From a checkpoint of a small model that answers yes/no questions on an image's attributes.
Model: 7.54M parameters, 32-pixel images, encoder arch caformer, encoder norm layernorm, encoder widths [64, 128, 256], fusion encoder activation geglu.
Training: muon at rate 0.0052, 4800 steps, batches of 64.
Rows from block 2 of the image encoder of a small model that answers yes/no questions on an image's attributes, named by matrix and row number. Rows with one number belong to one neuron. Each number is 128 + 24 x the weight over its row's rms, rounded and kept within 0 to 255. All counts start at 0.
After each neuron's rows are labels from the 100 images, of 14976, where the neuron reaches its highest value: "responds to" is what is common among them. Only what is clearly more common there than usual is listed. The data: small renderings of single solids in any pose.
# fc1: MLP up (encoder.blocks.2.mlp.fc1.weight, 384x128), inputs 64-127
# fc2: MLP down (encoder.blocks.2.mlp.fc2.weight, 128x384, transposed), outputs 64-127

fc1.257 [109 129 130 166 150  52 134  85 127 171 156 120 102  87 141 120 132 145 157 116 148 130 127  89 148 103 103 123 129 115 117 122 163 137  62 153 168 133 122 123 160 113 125 127 118 160 157 125 107 110 155 125 127 124 122 131 139  90 151 154 156 154 133 112]
fc2.257 [136  90 131 138 133 130 115 172 195 106 148 142 106  93 127 170 113 137 110 115 153 103 130 128 136 105 147 118 119 115 126 123 105 120 141 106 119  87 158 111 133 121 131  97 122 110 137 126 122 122 135 133 107 140  85 144 106 170 114  94 134 169 130 110]
responds to: orange; brown

fc1.111 [125 115 101 136 175 191  97 138 158 122 133 132 117  69 167  95 102 118 126 154 116 150 172 114 137  80 119 125 122  86 111 116 144 113 116 132 103 120  99 176 153 115 114 127 151 128 127 141 143 159 169 165 114 140 112  97 153 118 114 140 123 123 140 130]
fc2.111 [128 106 161 111 109 144 150 128 127 139 173 170 119  98  80 113  97 189 175 120 165 128 104  99 111 146 109 138 124 129  85 117 113 150 117 102 141 133  98 112 125 118 141 114 122 154 120 150 120 118 118 136 123 136 123 111 104 169 153 111 115 138 145 105]
responds to: yellow; orange

fc1.115 [103 113 112 162 152  99 150 123 129  73 151 132 133 148 162 181 130 103 117 115  85 128 118 149 148 147 139 121 122 164 134 122 141 136 115 125 140 116 121 101 140 116  97  95 157 137 114  94 127 118 165 172 102 124 131  85 182  69 161 120 160 163 119 139]
fc2.115 [156 155 103 113 127 130 144 162 129 121  82 138 120 108 109 116 140  91 144 133 136 100 159 120 127 119 131 149 129 118 113 160 118 109 149  84 102 142 151 145 102 148 160 117 183 114 161 164 146 177 149 104  79 120 129 135 145 137 147 151 117 104 137 102]
responds to: purple; red

fc1.137 [160 137 125 130 145  99 103 126 136 130 146 124  90 130  91  99 149 124 109 123 117 155 131 118 116 112 128 116 123 171 117 106 140 126 121 165 136 102 137 128 113 134 142 115 163 102  96 100 179 100 183  71 147 110 120 118 203  48 121 116  98 166 102 160]
fc2.137 [161 114 150 140 128 159 169 174 143 132 122 144  86 181 131 139 104 147 112 133 125 136 113 108 156 139 145 148 139 131 128  96 160 119 170  97  83 112 138 132 146 134 128 127 119 143  88 156 103 158 138 115 126 140 134 110 113 172 133  69 116  92 142 156]
responds to: blue

fc1.216 [119 147 122 166 119 136 119 121 101 112 104 169  88  92 155 111 154 136  95 110 148 177 139 159 126 120 157 109 123 123 137 116 100 112 148 125 135 135 151 130 154 100 135 114 128 140 129 127 102 119 124 140 168 127 119 105 117 133 130 124 139 157 129 136]
fc2.216 [133  79  75  92  93 110 143 157 128  80 125 115 144 125 143 122 118 148 149 146 172 165 101 146 112 138  95 108 132 152  93 148 115 104  55 125  95  92  96 146 160 136 132 100 101  87 155 135  96 161 132 137  97 152 124 146 102 140 186 150 120 124 136 129]
responds to: yellow

fc1.293 [127  86 120 113 131 121 124 166 159  86 134 163 129  87 112 164 168 109 174 142 119 141 157 116 128 110 186 126 111 109  96 155 129 165  98 125 100 158 117 112 143 119 122 111  85 127 155 122 115 169 157 122 102 145  87 113 146 158 157 139 116 110 145 132]
fc2.293 [109 119 178  93 142 101 166 141 137 175  84 112 114  96 126 124 121 119 168 114 135 121 134 116 139 135 148 118 162 142  95 108 133 123 157 133 156 118 136 165  76 140 120 113 142 110 106 126 120 116 132 146 142 131 157 110 127 163 120 136 168 126  93 108]
responds to: metallic; blue

fc1.138 [159 170 121 167 149 136  94 160 105 172 148 107 128 136 115  89 151 111 172  95 153 114  93 167 142 119 107 124 148 116 121 100 125 148 135 108 125 119  97 110  99 164 129  94 161 108 126 110 152 128  86  92  98 132  96 112  99 105 144 108 154 187 126 136]
fc2.138 [136 126 120 156 148 142  84 129 121 107 131 109 146 164 146 113 122 123 151 112 139 109 140 119 112 137  95 128 132 131  88 104 136 157 148 127 156 138 131 132 135 103 117 151 135 125 136 114 105  86 126 142 116 162  93 138 187 109 173 141 141 113 131 122]
responds to: blue

fc1.259 [153 126 157 103 151 118 139 132 159 149 131 112 121 118 103 132 127 152 176 104 197 134 142 101 122 182 136 110 128 144 156 116 109 112 100 108 143 111 115 137 107 165 129 164 100  80 148 112 113 132  94  86 145 125 122  86 123 102 135 117 152 110  89 105]
fc2.259 [206 122  88 156 168 147 119 158 143 160 136 159 132 161 163 119 163 109 122 163 114 168  89 108 127 145 151 104 119 122 139  76 116 193 125 138  96 100 108 152 126 151 147  83 115 111 128 123 121 126 122 107 126 134 140 147 135 101 134 109 133 121 121 133]
responds to: purple

fc1.307 [106 156 146 129 171  80 154  97 106 116 119 161 111 102 127 112 154  83 114 149 134 107 116 131  91 151 113 103 168 119 176 117 101 107 135 115 113 118 162  97 135 133 138 131 154 123 119 153 104 163 122 150 130 152 137 145  90 151 100 136 118  86 129 156]
fc2.307 [147 101 125 121  93 111  73 156 134 127 102 111 117 124 126 144 103 165  86 141 148 137 113 135 144 105 143 142 121  97 105 173 151 108 133 119 106 152 157  78 144 137 132 107 100 173 152 112 130 132 140 130 138 110 118 125 106 106 141 133 110 165  92 110]
responds to: teal; blue

fc1.241 [106 151 199 129 148 120 119 123 124 168 100 129 131 141 139 166 138 129 143 148 103  97 160 135 136 127 142 116 130 119 106  99 103 141 169 184 145 139  78 160  80 134 132 105 134  86 128 110 138 129 144  81 121 130 111 117  99 160 103 149 159 122 131 107]
fc2.241 [132  96  88 135 114 191 136  99 182  95 159 114 156 140  93 133 139 130 141 127 133 145 107 128 141 150 120 145  93 164 145 143 117  94  88 116  97 138 145 109 173 127  94 169 116 128 123 136 115 128 118 113  91 142 120 135 149 107 139 149 120 148 148 159]
responds to: teal; blotchy

fc1.220 [121  82 156 159 156 101 161 114 140 116 143 163 151 110 184 150 118 129 150  99 120 124 129 114 107 118 119 129 152 111 147 110  97 122 116 145 137 154 119  94 141 116 171  69 119 137  98 109 147 183 144 168  98 125 100 140 123 117 118 125 114 163 124 111]
fc2.220 [128 105  79 165 159 169  83  88 147 144 121 110 103  81 119 116 115 137 149 115 129 105 147 133 128 139 142 149  91 124 116 146 153 109 173 106 136  82  98 142 140 125 131 178 128 125 141 171 146 141  99 102 167 141 147  86 129 150 135 147 117 107 142 155]
responds to: metallic; grey

fc1.83 [121  93  97 118 137 126 132 112 150 120 120 133 128  96 156 129 163 119 161 113 121 185 145  89 116 123 132 111 160 115  67 145 128 137 147 154 116  90 169 139 144 120 120 118 115 131 166 114  66 176 138  74 137 109 114 130 110 175 115 170 141 151 129 129]
fc2.83 [122  87 133 148 150 126 132  95 117 122 136 155 148 111 106 107 121 113 112 118 159 119 103 155 152  89 115 152 176 141 149 145 117 100 137 114 154 149  62 123  60 137 121 154 166  90 162 141 143 109  96 131 152 135 148 131 154 114  88 122 143 152 108 146]
responds to: metallic; sphere; teal

fc1.236 [112 117 149 125 134 105 172 110 137 157 206 118 137 131 141 139 114 146  82 136 128 112 161 116 103 137 102 132 140 126  82 125 155 126 133 106 151 124 130 145 139 146 123 131 116 129 135 115 195 136 117 115 133 100 118 115 112 103  84 133 137 140 129 157]
fc2.236 [135 129 138 133 140 149 148 133 159  77 180 121  90 102 130 120 117 154 169 122 162 112 121  88 133 170 137 118  99 129 104  95 115 150 104 118 117 172 128 137 112 106 126 119 143 136 136  82 130 130 112 166 167 146 116  95 115 149 147 132 159 136 125 105]
responds to: orange

fc1.369 [ 77 169 109 116 136 104 142 132 125 131 114 150 133 115 137 124 145 138 153 102 123 106 121 141 144 154 112 200 118 103 137 132  97 108 121 116  86 113 106 123 118  84 146 150 162 150 131 133 138 116 132 132 136  70 124  95 147  77 162 126 149 106  85 136]
fc2.369 [181  87 119 132 123 117 150 137 116 112 119 117 112 134 152 179  91 102 132 153  99 122 133  95 105 136 134  89 105 140 110 155 151 125 150 109 165 110 117 135 136 147 115 129  92 120 144 119 124 115 149 124  96 139 116 184  70 160 119 131  81 149 157 124]
responds to: brown

fc1.378 [146 104 141 155 143 152 121  69 135 121 121 129 105 153 155 132  93 150 150 134 151 132 118 104 142 150 152 128 138 125 144 119 147 127 132 127 138 132 104 117 158 108 115 101 138 151  87 147 137 113  84 126 136 102  96 128 182 110 126 196  98 135 101  93]
fc2.378 [132 209  95 132 143 107 155 136 110 131 129 125 141 120 119 131 141 134 117 117 128 139 123 137  71 108 127  98 137 130 153 116 149  96 125 159 130 157 105 140 100 124 163 100 107 125 122 139  99 135 133 166 101 169 151 129 170 148 129 113 167 105 118  96]
responds to: red

fc1.343 [166  90 117 137  95 134 103 143 146 130 126 117 148  86 115 143 102  87 120 113  87 114  96 169  60 120 178 116 137 124  91 102 117 133 120 152 178 106 145 152 130 124 135 118 142 150 112 169 159 159 143  90  88 136 134 132 110 128 135 125 145 151  94 106]
fc2.343 [109 130 142 125 167 103 159  94  88  86 156 113 138 116 100 132 158 167 109 134 114 135 138 112 151 128  94 121 139  98 139 141 136 112 126 104  94 139 112 138 164 138 133 130 102  88 113 104 126  92  80 110 127 105 145 117 154 145 110 122 117 132 144 173]
responds to: teal; green

fc1.147 [101 139 146 143 123 140 143  88 103 133 141 117 136 139 101 106 126  93 126  94 130 119 142 127 112 108 116 139 135 159 128 146 146 151 135 142 149 119 157 156 106  98 135 154 128 121 131 121 136 125 148 172 106 129 138 139 125 137 182  96  81 127  66  87]
fc2.147 [137  93 108 172 127 114  97 114 129 142 125 137 133  60 138 143 141 172 103 117 121 163  83 103 143 113 131 101 131 110 123 122  99 104 170 145 133 147 115 140 132 158 116 109 128  94 133 127 149 114  93 100 117 102 142 157 166 121 114 132 180 122 158 204]
responds to: blue; teal

fc1.145 [152 129  92 138 130 123 130 149 108  67 132 152  97 127 112 163 164 102 114 116 151 107 137 150 127 161 142 108  85  99 105 114 163 119 109  89 195 136 110 165 169 137 100 116 131  89 124 132 141 126 141 106 163 120 126 103 155 105 148 107  98 178 120 104]
fc2.145 [129 128 156 134 111 141 152  92 109 136 123 129 146  90 149 104 156 135 123 154 151 164  92 154 147 149 112 134 130 162 169 119  90 100 154  95  69 126 135 120 133 122 118 101  74 182 132 148  91 102 102 154 177 129 113 164 155 172 118  86 120 126 113 136]
responds to: orange; red

fc1.48 [ 98 177 135 121 158 110 148 123 126 139 120 103 143 124 106 170 123  98 110 154 168 127 176 130 124 186 153 133 158 112  99  91  81  81 141 118 130 148 124 140  79 159 156 137 121 169 115 130 134 132 106 129 125 173 139 127  66 105 115 131 140 145 110 132]
fc2.48 [154  96 153 141 114 181 130 136 121  93 167 145 133 131 154 105 163 132 117 144 112 103 104 129 109 120  97 150  84 143 108 163 116 109 152 136  95 131 113 134 142 108 133 132 125 103 149 114 133 151 168  90  93 101 108 119 125 124 135 133  73 128 113 142]
responds to: yellow

fc1.290 [135 172 102 138 135 125 157 134 144 150 128 121 109 116 116 119  89 123 117 109 153 128 150  87 125  85 137 123 162 154  93 167 119 101  99 108 161 114 156 136 136 103  79 138 122 178 173  98 107 115 165 123 114 146 186 122 159 117 133 115 126 154 146 155]
fc2.290 [183  83 183 105 112  91 133 144  78 101 128 138  92 131 176  99 126 144 134 191 138 109 146 133 131 130 170 105 110 120 168 138 111 113 138 145  95 137 124 134 130 138 154 112 119 103  77 135 132 120 145 146 138 125  83 144  90 132 151 155 108 117 104 142]
responds to: brown; red

fc1.212 [ 92 127 173 136 154 165 127 142  85 115 163 130 124 139  98 145  97 122 116 137  98 129 158 174 117  81 138  86 138 129 112 171 154 121 170 149 149 116 145 129 111  98 119 112 123 118  93 148  93  73 119 148 150 107 129 124  80 162 143 136 130 168 141 129]
fc2.212 [157 111 121  82  73  89 119 109 140 128 110 155 104 123 154 120 188 142 104 132 135 124 147  98 115 131 121 162 145 137 126 126  90 124 152 134 129 109 114 161 107 146 121 147 162 143 173 112 156 180 104 129 109 149 135 157 115  91  87 137 115  66 145 104]
responds to: yellow; orange

fc1.308 [152 125 115 136 111 121 139 107 152 100 117 183 120 138 138 119 151 126 144 112 148 233 105 116 137 168 139 141 131 117 125 105 171 130 100 142 104 133 123 124 131 135 150 141 149 110 104 137  96 143 113 122 107  99 111 146 105  97 135 130 118 134 131 146]
fc2.308 [131 147 108 151 132 150 119 138 102 106 100 137 128  97 136 156 100 110  97 103 107  78 153 147 137 130 110  96 139 159 145 158  84 122 173 155 158  91 119 151  91 107 156 142 110 116 158 151 178 130 161 136 149 102 155  94 116 156 108 139 127 115 185 130]
responds to: metallic; blue; red

fc1.166 [103 120 169 118 135 116 101 126 140 146 119 113 134 119 137 155 113 151  60 141 153 111 141 129 152 111 155 100 146 149 117 122 169 163 170 168 133 189 137 121 140 109 102 126  88 153 140 108 139 124  94 127  85  90 151 137 153 137 162 148 164  88 124 110]
fc2.166 [133 156 122 156  68 171 145 127  86 129 127 111 116 140  95 121  84 134 151 118  97 166 142 124 132 116 161 147 104  90 143 133  98 143 114 103 126  93 140 144 127 131 117 151 171  95 106 151 108  95 153 159 124 166 132 101 139 132 118 135 141 133 142 150]
responds to: teal; green

fc1.90 [132 193 129 117 155 151 105 128 151 134 112 116 135 116 111 181 146 132  77  87 139 102 103 162 155 133 132 104  97 158 162 136 124  92 144 138 133 118 140 140 115 115 148 150 124 144 149 112 106 112 151  69 149 153 164 115  98 125 149 104  73 143  68 145]
fc2.90 [140  73 149 117  81 136 147 123 109  94 157 144 139 159 154 142 107 165 132 162 104 158 140  70 141 148 145 132 144 150 118  81 151 106 141 144 115 122  72 136 115 100 130 117 123 127 130 139 134 119 129 136 130 140 138 166 125 136  93  92 146 142 141 102]
responds to: blue

fc1.70 [ 94 116 169 127 126 123  85 124 146 120 124 133 133  85 154 122 143 186 103 113 140 148  98  95 137 160 143  89 153 162 126 145 146 132 144 123 146 143 123 135 147 126 166 161 115  86 168 119 128 176  76 136  78 146 115 130  90 147 125 118 136  89 110 146]
fc2.70 [148 130 130 147 101 120 172 115  86 121 166 123 107 122  94 115 166  97  96 114 104 151 162 148 145 143 149 163 116 128 125 134 152 142 107 128 103  98  89 144 132 106 115 149 150 153  61 158 119  73 178 130 172 117 141 132 137 132 142 136 112 137 151 120]
responds to: orange; brown

fc1.219 [124 110 129 105 137 143 139  95 184 111 131 113 114 109  96 124 150 176 152 109 119 135 103  97 125 157 154 128 146 130 109 122 126 131 137 138 115 170 122 119 114 108 147 159 129 122 108 137 100 132 100 135 136  83 100 142 138 158 111 151  99 112  96 110]
fc2.219 [144  91 120 149 131 144 114 112  77 147  97 136 121 111 116 155 170  97 121 118 112 123 152 120 153 129 105 120 103 134 142 122 176 112 148 156 132 111  83 140 106 157  91 123 121 103 171 168 171 119 140 120  82 134 133  95 147 151  98  99 157 127 135 158]
responds to: metallic; sphere; red

fc1.207 [115 141 155 168 160 151 119 159 121 142 140 149 178 115 130 117 161 143  98 149 138 136 161 101 125 110 124 114  94 121 115 131  94 139 106  99 147 147 129 126 151 127 131 137 118 162  61 151 132 133 146 130  98 123 151 114 117 103 135 131 166  74 136 128]
fc2.207 [102 168 131 108  77 133 157 132 125 128 149 128 102 139  92 124 141  98 153 153 108 116 147 137 107 124 135 132 131  74 114 155 114 126 115 150 134 151 111 148 138 129 144 153  90 114 133  90 160 114 123  94 102 146 143 147 144 131  89 151 113 162 145 114]
responds to: orange; red

fc1.53 [121 154 145  77 137 155 139 122 133 101 184 142 165 119 131 167  72 132 106 123 165 164 113 144 118 171 118 128  92 160  92 144  92  72 149 181 141 102 125 126 147  71 116 112  90 139  84  86  98 116 126 131 126 125 134  99 108 118 172 149 117 129 104 126]
fc2.53 [149 121 104 100  91  85 114 114 152 119 115 128 134 150 170 113 115 114 113 154  68 130 138  93  97 104 109 102 103 124 133 119 144 165 136 136 152 147 167 162  92 154  98 165 163 158  94 147 116 139 101 110 125 127 126 146 144 133 119 124 128 140 177 146]
responds to: yellow

fc1.112 [112 130 167 126 147 138  98 142  93 173 159 152 108 125 116 109 159 184 103  93  90 133 108 131  97 122 157  99 158 143 106 132 177 132 134 165 111 139 139 144 137 154 135 112 123 119  78 146  84 152 105 110 103 152 166 130 152 116 115 130 112 115  94 177]
fc2.112 [135 143 152 158  87 152 121 124 179 122  95 123 124 133 121 157 136 114 123 177 163 104 158 118 138 106 101 172 127  87 143 116 109 147 103  76 140 117 153 139 108 137  97 122 122 122 131 121 179  82 117 104 177 128 108 122 158 115 103 100 134 115 117 114]
responds to: yellow

fc1.133 [115 106 129 154 113 101 157 162 113 122 134 108 166 154 117 148 141 133 110 125 110 126 134  87 128  64 117 146 126 144 143 141 124 110 175 137 142 157 137 116 169 122 109 130 112 122 122 123 133  98 150 190  66 128 132 118 151 102 166 106 124 124 111 143]
fc2.133 [159 143  98 100 126 121 128 141  98 126 132 138  79 103 137 133 117 121 119 128 133 136 131 138 147 182 152 124 118 125 106 119 153 121 111 130 104 151 140 159 109 123 137 115 134 164  93 141 131 135  94  65 130 153 151 151 126 129 124  92 155 153 132 137]
responds to: purple

fc1.171 [123 111 128 116 188 152 144 192 131  99 148 112 148 125 154  75  79 106  98 112 162  97 126 137 127 154  95 133 121  99 154 144 147 132 147  86 123 168 131 137 124 123 151 124 142 147  98 116 152 154 104 117 140 119 138 100 143 140 101 116 128 133 151 170]
fc2.171 [123 149 102 119  86 146 146  94 163  82 152 120  94 155 125 123 138 171 101 128 139 146 137 122 165 155 168 143 118 142 117  99 125  96 136 125 129 101 141 111 137 110 155  81 131 145 164 106 107 118 134 172 129 102  95 120 101 125 114 122 139 114 125  65]
responds to: yellow; striped

fc1.226 [169 104 143 129 119 147 138 124 141 131 188 104 139  94  98  92 133 154 141 108 172 126 113 122  90 166 136 131 134 140 105 139 101 112 137 140 170 106 105 159 166 145 122 163 124 123  91  81 116 133  94  71 142 133  89  89 121 140 109 116 139 135 123 120]
fc2.226 [146 141 125 118 166 142 136 149 135 184 136 110 143 194 132 130 123 116 121 147 129 123 105 125 110 128 136 141 136  88 129 117 119 111 120 123 131 109 111  94 143 170 164 104 173 148 140 106 130 189 141 105 143 128 129  79 123  51 126  95 110 114 140 155]
responds to: purple

fc1.25 [139  62 127 142 137 138 179 118 131  90 156 156 147 157 127 136 170 176 112 139 116 140 128 112 147 134 121  94 123 106 121 165 156 130 145 150 140 125 145  83 109  67 103 126 156 108 105 161 137  96 150 124 101 154  93 110 161 125 169 129 155 131 170 158]
fc2.25 [120 127 114 119 121 128 130 150 114 158 122 123 139 144 106 150 119  94 141 135 129 104 145 128 151  82  96 168  81 118 129 131 136 136 127 138 117 149 128 126 132 182 126 129 159 127 106  97 125 131 117 116  77 133 168 106 154  74 162 149 119 110 121 147]
responds to: purple

fc1.316 [126 149 136 123 139  73  89 112 139 145 116 162 110 124  94 106  94 135 126 104 120 143 122 120 129  61 146 147 108 172 115 197 160 134 102 140 159 131 158 157 123 136 126 103 128 135 116 132 132 126 124 136 132 137 126 120 124 106 146 158 105 140 126 152]
fc2.316 [153 136 174 136 117 116 137 149 134 145 169 149 124 116 129 176 134 101 124 160 112 135 105 127 149 108 157 103 166 161 116 113 137 151 129 132  94 121 136 127 140 155 108 137 104 127 136 120 106  80  97 132 119 127 105 146 113  61 159  95 164 170 112 134]
responds to: brown

fc1.373 [133 142 132 109  91  92 113  88 136 150 165 149 137  95 127 109 169 122 123 125  76 126 115 146 118  75 178  90 159 130 109 131 152 103 125 128 137 131 116 138 153  90 144 143 122 154 130 184 140 139 109 141 159 130 100  37 119 125 146 150 168 137 138 166]
fc2.373 [140  98 167 180 157 138 167 136 185 129 137 139  94 128 148 106  88 159 120 130 201  83 108 116 136 173 125 102  82 100 112 167 147 137 137  97 118 147 156  95 122 100 123 100 121 142 103 127 129 127 137 151 120 136 124 144 120 126 155  78 132 165 148 129]
responds to: brown; orange

fc1.344 [149 166 139 142 161  81 123 159 104 111 135 133 110 129 124 166 147 139 100 143 157 141 145 143  96  76 107  82 138 103 145 143 115 109 129 122 132 145 154 129 127 110 117 147 115 144  94 140 106 135  97  90 121 133 195 150 141 103 130 134 123  99 180 158]
fc2.344 [149 117 163  90  85 107 172 107 126 142  97  85 104 149 144  80 128 112 170 137 119 100 150 140 125 121 157 142  89  95 121 113 119 133 148 141 122 106 158 140 116 106 123  99 107 147 106 135 180 117 166 145 147 135 107 107 142 117 147 140 122 146 125 114]
responds to: orange; yellow

fc1.181 [115 102 100 114 145 127 133 133 104 107 143 137 128 150 154 169 147 129 138 154 142 132 106  99 129 126 130 141  83 125 138 144 135 122 130 107  27 147 119 162 148 149 162 128 111 141 137 173 130  80 114 110 122 116 107 155 120 118 156 128 131 129 144 155]
fc2.181 [119 118 134 107 147  87 131 133 116 179 120 157 148  65 141 174  98 147 126 109 128 153 113 144 159 146 125 153 133 161 133  94 115  83 160 133 133 118 119  74 136 138 133 142 105 132 132 109 158 168 128 184 143 116 170 132  91  88  99 124 122 103 114 125]
responds to: red; blue

fc1.377 [ 92 118 185 115  98  99 145 134 124  95 149 144 119  84 141 123 126 152 114 102 100 103 113 150 103 165 156 119 179 113 110 119 127 116 111 114 169 115 120 138 150 131 163  68 132 138 148 154 110 140 107 139 132 139 103 141 129 135 148 149 136 139 155 162]
fc2.377 [117 129  54 131 136  99 117  85 172 115 118 108 135 137  87 144 137 111 133 108 115 131 146  89 109 110 143 154 112 143 155 122 137 146 140 120 135 139 116  81 117 135 117 153 103 121 152 123 146 105 126 114 170  81 168 128 150 142 128  90  70 126 132 112]
responds to: metallic; grey

fc1.192 [161 140 133 159 127  91 139 147 126  92 137 149 118 127 141 133 163 127 113 132 142 161 142 190 145 136 140 160 116 136 118 118 152 150 115 174 116 130  88 146 133 118 169 144 151 148  97 123 148 163 125 112 108 146 127 140 124 123  89 150 102 125 124 131]
fc2.192 [101 118 126 107 145 161 121 149 156 121 103 107 143 129 117 170  82 121 147 125 115 112 145 152 144 161 122 137 110 158 114 159 105 146 123 133 120  73 128 154 126 108 127 127 109  57 165 108  96 162 159 116 129 133 174  84 117 120 160 145 117 153 158 115]
responds to: orange; red; sphere

fc1.221 [121  92 141 114 122 139 115 158 168  86 125 124 130 132 159 115 135 157 132 130 144 108  90 126 151 159 129 113 129 151 109 119 126 104 127 103 137 108 106 173 168 166 130  82 180 139 161 161  88 142 109 157 146 120  78 124 144 169 116 123 120 136 114 115]
fc2.221 [140 161 121 109 133 109 146  95 121 153 125 163 157 124  99 154 147 129 130 143  88 138 122 121  84 103  99 141 156 115 162 118 140  74 148 131 138 138 122  87  99 108 117 202 110 126 131 128 176  91  96 108 145 126 161 147 112 108  96 152 115 141 132 132]
responds to: red

fc1.187 [157 111 133 132 123 108 173 138 156 137 119 120 137 122 125 119 150 141 162  88 100 131 136 178 148 121 189 154 152 111 110 134 101 137 111 112  93  95 114 110 150  99 154 110 159 108 104 132 137 161 123 187  91 136  89 135 142 130 164 143 126 113 146 117]
fc2.187 [110 122 110 149 113 157  97  91 104  99 130 104 136 104 129 131  83 120 124 127 116 160 143 114 122  96  94 107 127 123 146 152 164 130 134 119 135 175 141 172 117 128 113 149  89  93 154 118 103  82 120  74 141  65 160 171 138 141 132  98 132 146 151 127]
responds to: teal; blue

fc1.172 [128 173 161 126 152 162 156 147 152 125 107 109 113 117  89  93 115 113 114 165 162  98 145 116 129 128 131 101 113 152 165 104 122 121 137 116 163 108 163 156 124 163 105 144 115 131 146 102 132 129 133  97 128 166 160  93 138 116 124 163 102 109 152 129]
fc2.172 [142 117 150  91 111 104 134 115  63 122 138 138 119 123 161 100 117 146 143 151 153 155 112 133 102 101 137 151 132  99 110 175 119 142 107 138  93 185  84  82 118 103 148 122 146 147 105 129 116 109 130 155 125  92 113 150 127 147 149 111 131 135  73 129]
responds to: brown; orange

fc1.104 [136 105 114 109 121 146 127 118 188 165  93 107 134 117  88  92 115 130 145 107 172  99 127 111  89 160 147 107 166 151 129  85 142 139 101 123 147 132 135 124 169 169 129  77 167 119 117 158 121 121 127 112 118 154 145 148  85 123  99 138 136 160 101 110]
fc2.104 [115 149 133 127 115 123 154 147 127  80 134 144 172 122 153 123 137 133  85 137 126 110 107 115 133  80 139 110 119 120 155 127 102 113 121 136 111 134  99  78  99 125 125 168 123 126 113 108 140 121  97 159 146  93 119  82 122 188 210 124 122 116 178 161]
responds to: red

fc1.102 [141 134 130 145 139  92 158 106  80 125 124 123 147 138  80 143 120  71 111 115 143 110 143 126 135 131 159 144 141 155 142  98 125 142 114 120 123 133 141  90 128 122 163 109 122 152 185 143 101 108 128 140 127 122 122 172 116 160 121 134  92  99 140 128]
fc2.102 [120 121  77 104 153 132 113 123 138 109 102 127  97  99 135 161  90 162 114 153 128 160  97 132 105 127 132  79 136 139 145 151 128 105 131 138 109 133 139 136 136 147 121 117 132 134 101 145 158 177 155 135 109 146 151 119 126  89 146 159 124 163 108 121]
responds to: blue

fc1.253 [ 93 130 133 140  97 142 107  79 165 141 144 114 138 137 116 154 132 104 104 125 135 116 124 138 130 110 147 152 153 129 118 137 158 127 167 151 155 124 129 175 146 157 125 147 127 162 165 169 171 147 112  92 143  91  61 132 119 119  92 124 128 154 112 124]
fc2.253 [143 125 109 121 151 126 151 120 123 127 122 128 143 113 105 104 137 173 131 117 108 170 113  70 120 106 132  95 159 163 143 117 119 112 116 127 116 130  96 109 123 132 131 124 127  82 127  87 119 128 124 166 111 145 196 116 144 152 151 141 153  88 129 173]
responds to: purple

fc1.325 [117 120 112 136 120  96 167 124 130 176 131 130 129 132  99 134 131  96 130 130 143 115 112 124 144 157  88 172 107 124 121 156 173 126 153 107 132 141 144 151  68  82 102 143  98  81 110 134 120 134 149 133 108  91 127 133 180 114 133 136 134 123 117 172]
fc2.325 [145 136 116  99  92 119 130 148 111 113 120 127 144 123 176 139 101 148 129 130  98 129 125  97 136 169 159 102 129 162 128 127 112 110 152 131 133 125 105  95 149 160 171  78 144 151 166 135 125  81 105 123 131 126 130 142 103 142 126 111 111 120 146  90]
responds to: purple